config = dict(
    model='encoder-decoder audio transcriber',
    dataset='babble in 24 made-up languages, each with its own sounds, syllables and stress or tones, from a formant synthesiser',
    spec_augment=False,
    win_length=512,
    encoder_shared_expert=False,
    label_smoothing=0.05,
    decoder_norm_position='pre',
    decoder_inner_norm=False,
    decoder_positions='learned',
    decoder_connector='mlp',
    weight_decay=0.1,
)
Rows from block 2 of the audio encoder of a small encoder-decoder audio transcriber, named by matrix and row number. Rows with one number within an expert belong to one neuron, the router's apart. Each number is 500 + 50 x the weight over its row's rms, rounded and kept within 0 to 999. All counts start at 0. Numbers have three digits each. After the name is the row's rms in percent of the matrix's.
Before each expert's rows are labels from the 100 clips, of 14976, where the router gives the expert most weight on average: "lies over" is the class under the peak; "strongest on" is what is common among them. Only what is clearly more common there than usual is listed. The data: babble in 24 made-up languages, each with its own sounds, syllables and stress or tones, from a formant synthesiser.
# router: slot weights (encoder.blocks.2.mlp.router.weight, 32x384), inputs 320-383
# up: expert up (encoder.blocks.2.mlp.up, 16x192x384), inputs 320-383
# down: expert down (encoder.blocks.2.mlp.down, 16x384x192, transposed), outputs 320-383

# expert 2
lies over: /ɑ/
strongest on: /ɑ/; /u/; /eɪ/; /n/
router.4 105:473518433483473476471451405422563588465428504416474486509442395468479485433499500452397447539541569526455583515608592540485474517417542475542460559475533440578408521428513530480570499499470513
router.5 099:514566543624467468483522467509506559473525542494519457636506432486489507468437518489439517468460511575547563563529629462545448415529492573531390509544494429457413483481451552523544477413479553
up.0 094:492545639473565498534549523470474411544544509540508384502437545531551485424561543432548544477538458548506542457476478563482542512517379439516482484424485591498462520487501420445543530586484528
down.0 091:478305416489474505405546384549471518570525397533478449494546492479419467593515386619503504572451473497505514559482503529503465490479537434521463506468439506461512464486499515572648487498455602
up.1 095:508521537540519516510501507476514480489513560553513396522439461401508497469608536713394601506495440566438440535490658627530429489480444531589462474483494542494473527487446484533543443490505602
down.1 099:542538438495466496458551461537490550613584481471551592549632536471479467492420548510512537506536492498474494558438485491519555499569454505404546437495485572508406458460500457519600473471464509
up.2 108:512561483405388495520507453501520487448485404490481573517455545440506441465348352457546398508477515384533578474517494467532506597470481412473380546455567395557521479478554537472431415456522453
down.2 111:533440543440440551542467555532526471524436526483583420490451575524444484479472432390490491477414464551475518480502501532564512394509517441522456523517639406476495446367561456447475577477539459
up.3 099:512502474503572578451457491521455524545516500474537467521508436603586444545487544466463500452530496481533459608531573452463466554483520580506540482484522483479507485509545633498520490566459492
down.3 095:550545570548512504608441586523575531475432428530471534455384494557501503449514486441547488513552476556534476461509522475445463535601498459461529481547514527529497452517498496549387471549527556
up.4 089:477512488491547415491464478510543492526509455541458601465507469646414555530467553463550453523530459522565499466512449480471478463501498426480608508471493458499462512530526480509527583596468436
down.4 089:490577455490500405539460554481500483487484605523586490503383518449572600438576482488445574477495570503382526509530518500532628473507421508544540486552342508502527496537433414445489516536504444
up.5 109:544508466521455421453481499479447437505493515395519472492589471499573467510380451510429429515514503380515521430497418435512581462539500570490504524581516570524586530526445589533608428513520508
down.5 107:479634659475538507556396508530477499504539492540462486472406515534487497504477530366446525452535514475517481437498499438534450537533450537445519475570481516564497478504548462546342521502502513
up.6 091:562375467583533447436471538523554467569481556592490413482562425525518502535628508585381533572493493483466503453507530548510493515532526496464592503390461483456467542512515517564476491529471479
down.6 101:510657496495492424536429495464526548599528497451529525585576478436519472490451526490469512479613548500434555551433465483521583464556415515444565386579364474531506437482511475513428556467434542
up.7 099:436453577515489467497480514516579545504537506523489518533482490559441497567570541422433390530563444522494432515558404446475464466482545506505551472548541481485497492485484503420582537580492482
down.7 099:482573438495523472556499578448569479325568556582496552444458547497483483582541615516546542552537499529457446457550505490474485561522442442514488495527444505469434532587470496468465537584513467
up.8 128:555413483512504537464447523517458525533518417467426440435585466460561497513547481558492565534439525547523440484465547502565557529516588521544502471506612484478456480500493590570510502481522473
down.8 112:482517547474477441437486529511524567517496510472494468501518484543501460474426442431520503615511505495461457471461545481484499489444482515434446503571409512493516563503450482555482423479537562

# expert 5
lies over: /ø/; /ɝ/
strongest on: /tʃ/; /ø/; /p˭/; /ɝ/
router.10 090:511561536475530503474463420389531584515462520468508521461455517457557484508518511566451406455476625454601515558523519526463505490484549521487450414499491370527497540445468574478462574434563515
router.11 102:532436529379541555555553470493515490435527435485567584477451625538485457558474446558512493439373520450599489496510480449536491481633418562461435444509618463515613412502532551522507494505503471
up.0 103:527463471521536499486428496475582532505428511461502561510466530443475452563570455595538534482568476468467554558522506561445472479484510595529464505602403484514498628478510543441460501484493453
down.0 106:555543458540533490425494416491480478461528524469536475431549515493524528487399567524425456359505561488517494434504428429509516417466488558529501438514552508493477523432537441531478466598495478
up.1 102:455565518520522482419451515497506567506495450491495556506470492463497484500470504587414527550560430517520457519489490535488464439532513519440507577460493456475430582513578499532548512550452556
down.1 113:446488531567536617469445424483546537561537507486509475513537368476487518509477559528445449505505536510574521286528484438475449499403484579499459561447467442536545498472485503389535456513528560
up.2 106:530446561500545502470525456424478504431436462545539542471446514310475486529563502523415453488538499491472515480521458540555486439566485457491488499474526519445517428469446472547572468522478467
down.2 107:518444530515488514531616544443480523568444503519538640534449525515455566496475491446528513499523523494577481597506445560588568477599509571511525477444566487488482506554490474508513508373493467
up.3 090:559508476485562615521481544444534581491512538596447422505458500514546478493571523493528494493500417574534467510559528453519487536423491524550500504490530481542524512532483451494489532540505587
down.3 080:506546479577569499553529407462502534507522462505532475436559489515470468516515639549452456427464568557510480377509547471418510508489527590469494528457433417522596490492532506409479461588585509
up.4 093:541513509480546387535510458481453386528536482470539475485485519514545495523511503508554541447410532392515548398441426450518604539509465507516529510534534528459544410442516558407548478464508516
down.4 091:501417496412449496551505571436488502531498548515466485505446545499524517565561491455550520566491484485495475494584553459457524483522455476504560540519498472589495453541533548604459504476541471
up.5 080:483421403478527575441407557554581528550484564571469503549518491497491496508590410531487479497534434633492504575528486526490497523401527527566512568521455552463418524501489527514456550625505474
down.5 075:473508520571541486496527432512497481492524500532600506493568494451445522478476651562436474529440584520464486299513580478490462554523446550445492529513434420514579422493519462427496473552555526
up.6 112:546458567483469495589521578572473421471521509502409533467561498648457592568508496617642544530447429494569478478431557437523499476523494545541463512455500542501500448583506380543465505594560484
down.6 122:499510528518505541523420557474514482533438484529501426540521531561433468436491477552509538566439418461542517494532487381504477509553468492530496531544460532512511506415500601491551517504499522
up.7 086:578449398515547477546454515506502536535427465652457472502452545532525454485497562477551423449503464513418491455576509555505487590437445501551524471522491534526531485546542444460511440534545486
down.7 081:481554542542542464497473413485548586455544514491610436538501452461478462454462629547459444448472612577443495357493559473456510502475508539444483468466495456565559488502501465451509436532558513
up.8 106:455436470466522461491507482446515451457571463459591498581505506462597489515472532512604514501501444451451573495499457455465604579531511522515442473578438452447536508510534562453528431489479509
down.8 107:530568477423435415465539485512494469408541510499485385477457582547546506574505504471548482400505525487458495560472554508488525531476439455463493484556470524563428479507461471613413522519473496

# expert 15
lies over: silence
strongest on: /ʊ/; rumble
router.30 095:441490433487485493508529506598435472468555459469653443562573427520538463507431483529513552508485568479545502468428441504483522522486488404483573541572562491370542513524523464443471473558491449
router.31 098:500446510509573464504468539574530544465509526461475434515462448418461478515490448394443482468588464430501504411432476497534525446519569483475477451491522531427501479464440571549506492484503477
up.0 091:461457584576506439450463507500431358436507475497467521519493432555554500563432543530542503515492541504526441469571508504549524471476477544508514503629416531487469605480492498490485395634560473
down.0 094:539512509460531481526503546539583464510585517575584485587450600479551475514432608495462624525558405489498449488502484494438562559574406511448525467459549533575560522537495524448473553472458524
up.1 096:449563470487517507508462405440465462485548490456391596443489530567451526538537471493432526468444490591423498560530583546590455469453518506491514533514492452477557509535462553555494540369487502
down.1 090:547473503475496524436508384502577592598531547511470535559471507495483520430460562515541458466450511451371521649434552487506485544461475528513506457420497543455494464469391570449549541536451545
up.2 104:437584482550472505404559442437565567548406491459511503502432569445551428456467473542511499516588486524436543542520524479540508442520511521465491530470524476480451472495587502471549510432500420
down.2 097:515460582437419491472514412540521563592450562547498504530445488492464516433596581533486546428546521450505527560490536474542499536568470487573518504427469454538543527479415496491547510492496435
up.3 095:468508502411492592576426583565516521463522508532458464501534562524440578469480446440495503502496502523506538489411485472547416478507457602552461472538482445487427420472505426543512583507425572
down.3 096:577481458522516513534513420436508579572485524445464526429492469462438497435538608556564366532477522536461556618528555530511505507519567510520586476432554498426486451501459475451584506538438447
up.4 088:531483542549522459449492562488441431442608488489547547476582476596559561504452472563533537480453526536586413445569505573500523488479544486436574454628419558564483560466531492541535439604591457
down.4 096:532401426502505476664500486523534467517461508447579471493517673468500448541447514485540457566609494537522501412559456441503574485479525474451529573587487514489549526536500623592468524516437463
up.5 108:474509494592592568483479536490567447561529614487489466460500596434538462556501537562537459449549521504477575632540558490496520489511413596584421419518460482491493466535521583431464475546442417
down.5 082:556513517522418498487441526487620561582541519520492512542465451547535510461544486591519534476550472435455476568435565438452477564541512490486544477457490509476485447511494531518568549501480523
up.6 102:552543537513483555521552518470510509599465531545540487568452519529414387499513509503514475424481512448455562479405510530481458528548431431526564465425602504482526447620525466482497633512479565
down.6 115:436534511585537502496491501456446502461514437451517480433567408574469544463590508454445503467476550466518555515517358499458444451492602547487385523488468523563467485487555549625503433541566464
up.7 107:398492499529420497441570472449518468529432486475502470507444564536528443430481487542525537411556395582448454547505492503502525447527474525484471496571472468507471532519581478448523528413489387
down.7 095:496579548541484532477516450503587624567448533516477528577441529484542457506545531544488482461536491476472428641460644490491467543537522503494521485485469499489533518524504472519569479527477509
up.8 110:410571515523496508408537471449543534549389466518527525524461574454499417461479512508485480469547435514388467568470525507469496424567486540470462509522459496496421520516612478448507476474484426
down.8 102:459569562516509505442502412503566581561468502564552572601486485464513527484499575602510518456497500434447530577503572487513468525496507528496556462422467551480492514545469528468611527515461490

# expert 8
lies over: /ɣ/; /r/
strongest on: /ɔɪ/; /ɣ/; /y/; /r/
router.16 095:536515502557597493413530549517536439470480493486554546490396433552535496562464347520602481543582492508515542541415564564548512466513549444442555520450478536481408456536557459559512495492498454
router.17 105:493502445401458491452567514470438479534469513471531511541501508510441503562477460455462532376481567516428498516479560538557472559530509537481532398580483519582552464642430492539514548488510534
up.0 104:506556576524477526428442443544436560543559425477512449514509439451528494435506458576490420492488508512469566460476435436446507565404573505454528529558522517475488542479501616526539514465516447
down.0 102:494585492455446540433427551497549534493501455484630485449532523552497586506422377482448483500563458511538411498444469575459549442437488508508612500516428526498449599526545453473478488370439526
up.1 086:377556546443510535504524561538580499445485471489573572451516546573601519527491403538569468529568482445530459453443547466498512499547466463537457474450500496466468504561573448478429512509495538
down.1 091:531496421526438435433517489477581557493448465539574469510504580426516577466475511554492526507494467545504424478467560523494592493569455466540522510487475531465543435410454452541507422463482498
up.2 089:397539452499389448444527482521465543668540421488535487537612445504461537505502542604528415506458471544532529502467451460459511468468512466432505504510537528440500590511514524613445549535630467
down.2 096:483501471491477561468536457482484548477460507540559556395591522602447559583450370578523473460583498508523456447468482584485536479596453502457572554431545473475567552496559429458468450402480443
up.3 083:480437579418486508418453497481530598554559555540443492484417510594477546503536478562545472536491436560569489549482546477578529513487461563476418566469420437492409504411575369531569503549494530
down.3 093:488628478480473460518491519480542551543455500495591457522466547483498607499485435433389510488578465463458436524457528530542596464521480542538531499485480524461480491377479412557509507465502498
up.4 100:426593555477510518545441493537511585537509451534435519572530416518485521446513443427518545495471450509524511494518588438575512495433560582536527566514397435480382465377488465427515532573483564
down.4 097:540559520505458485506496461490572530541474447453532501556386577500483515450517454451467509472558439481516438537522493591481591484553482501521583454476482546511532483407540425484495481495482448
up.5 112:502501490536483576515444519459527452570470505524521516525508575486478446603549451434496541454406491556460486592432531559427421516514532499584483459603485512493524483504498464436399393570426516
down.5 112:535475478500526510505459531544513492506465508486521462458543524545598578556491487472478465567470513469502512456511561486455517419489546491436538523501614456514583529407466407478443530517478432
up.6 110:454526544516469425554468621481463413448501494492455489495504420516526493516502464494439518596404462449528470445513482494538524443478518561440501525492488510517480502533510557503557554542532573
down.6 116:459551463527467569526505479501469462415628468514501400438451446521537506494413411580539496400527459588552477463531544520426445593469448518516529521424575541569500495575454556447487499448467510
up.7 111:444535459576563556603508422480533535541466475521476526495468543394506482487553603526564550426460526550483419548564488503442425455479388529563457535458572385496541478474477396487493435516450479
down.7 112:540584450490490478501510489437598615500485425546494482501466544442498599479481471422520520483584453482520437495454473500502601475485493578447527498456447524527518482389514466604460455532495479
up.8 098:548553443447513493546464522510441420625530486490512525459624401584471528596484496476520494502386572557526544550561585547481481455521476531450552501439508519577533521526479401624420403502579526
down.8 095:508518571543526521484518512568505460473444555467570518470511620502491524542520620579440487481541549469560563459392525499494455545568354506446438489493586434506510548542509501601473599505493462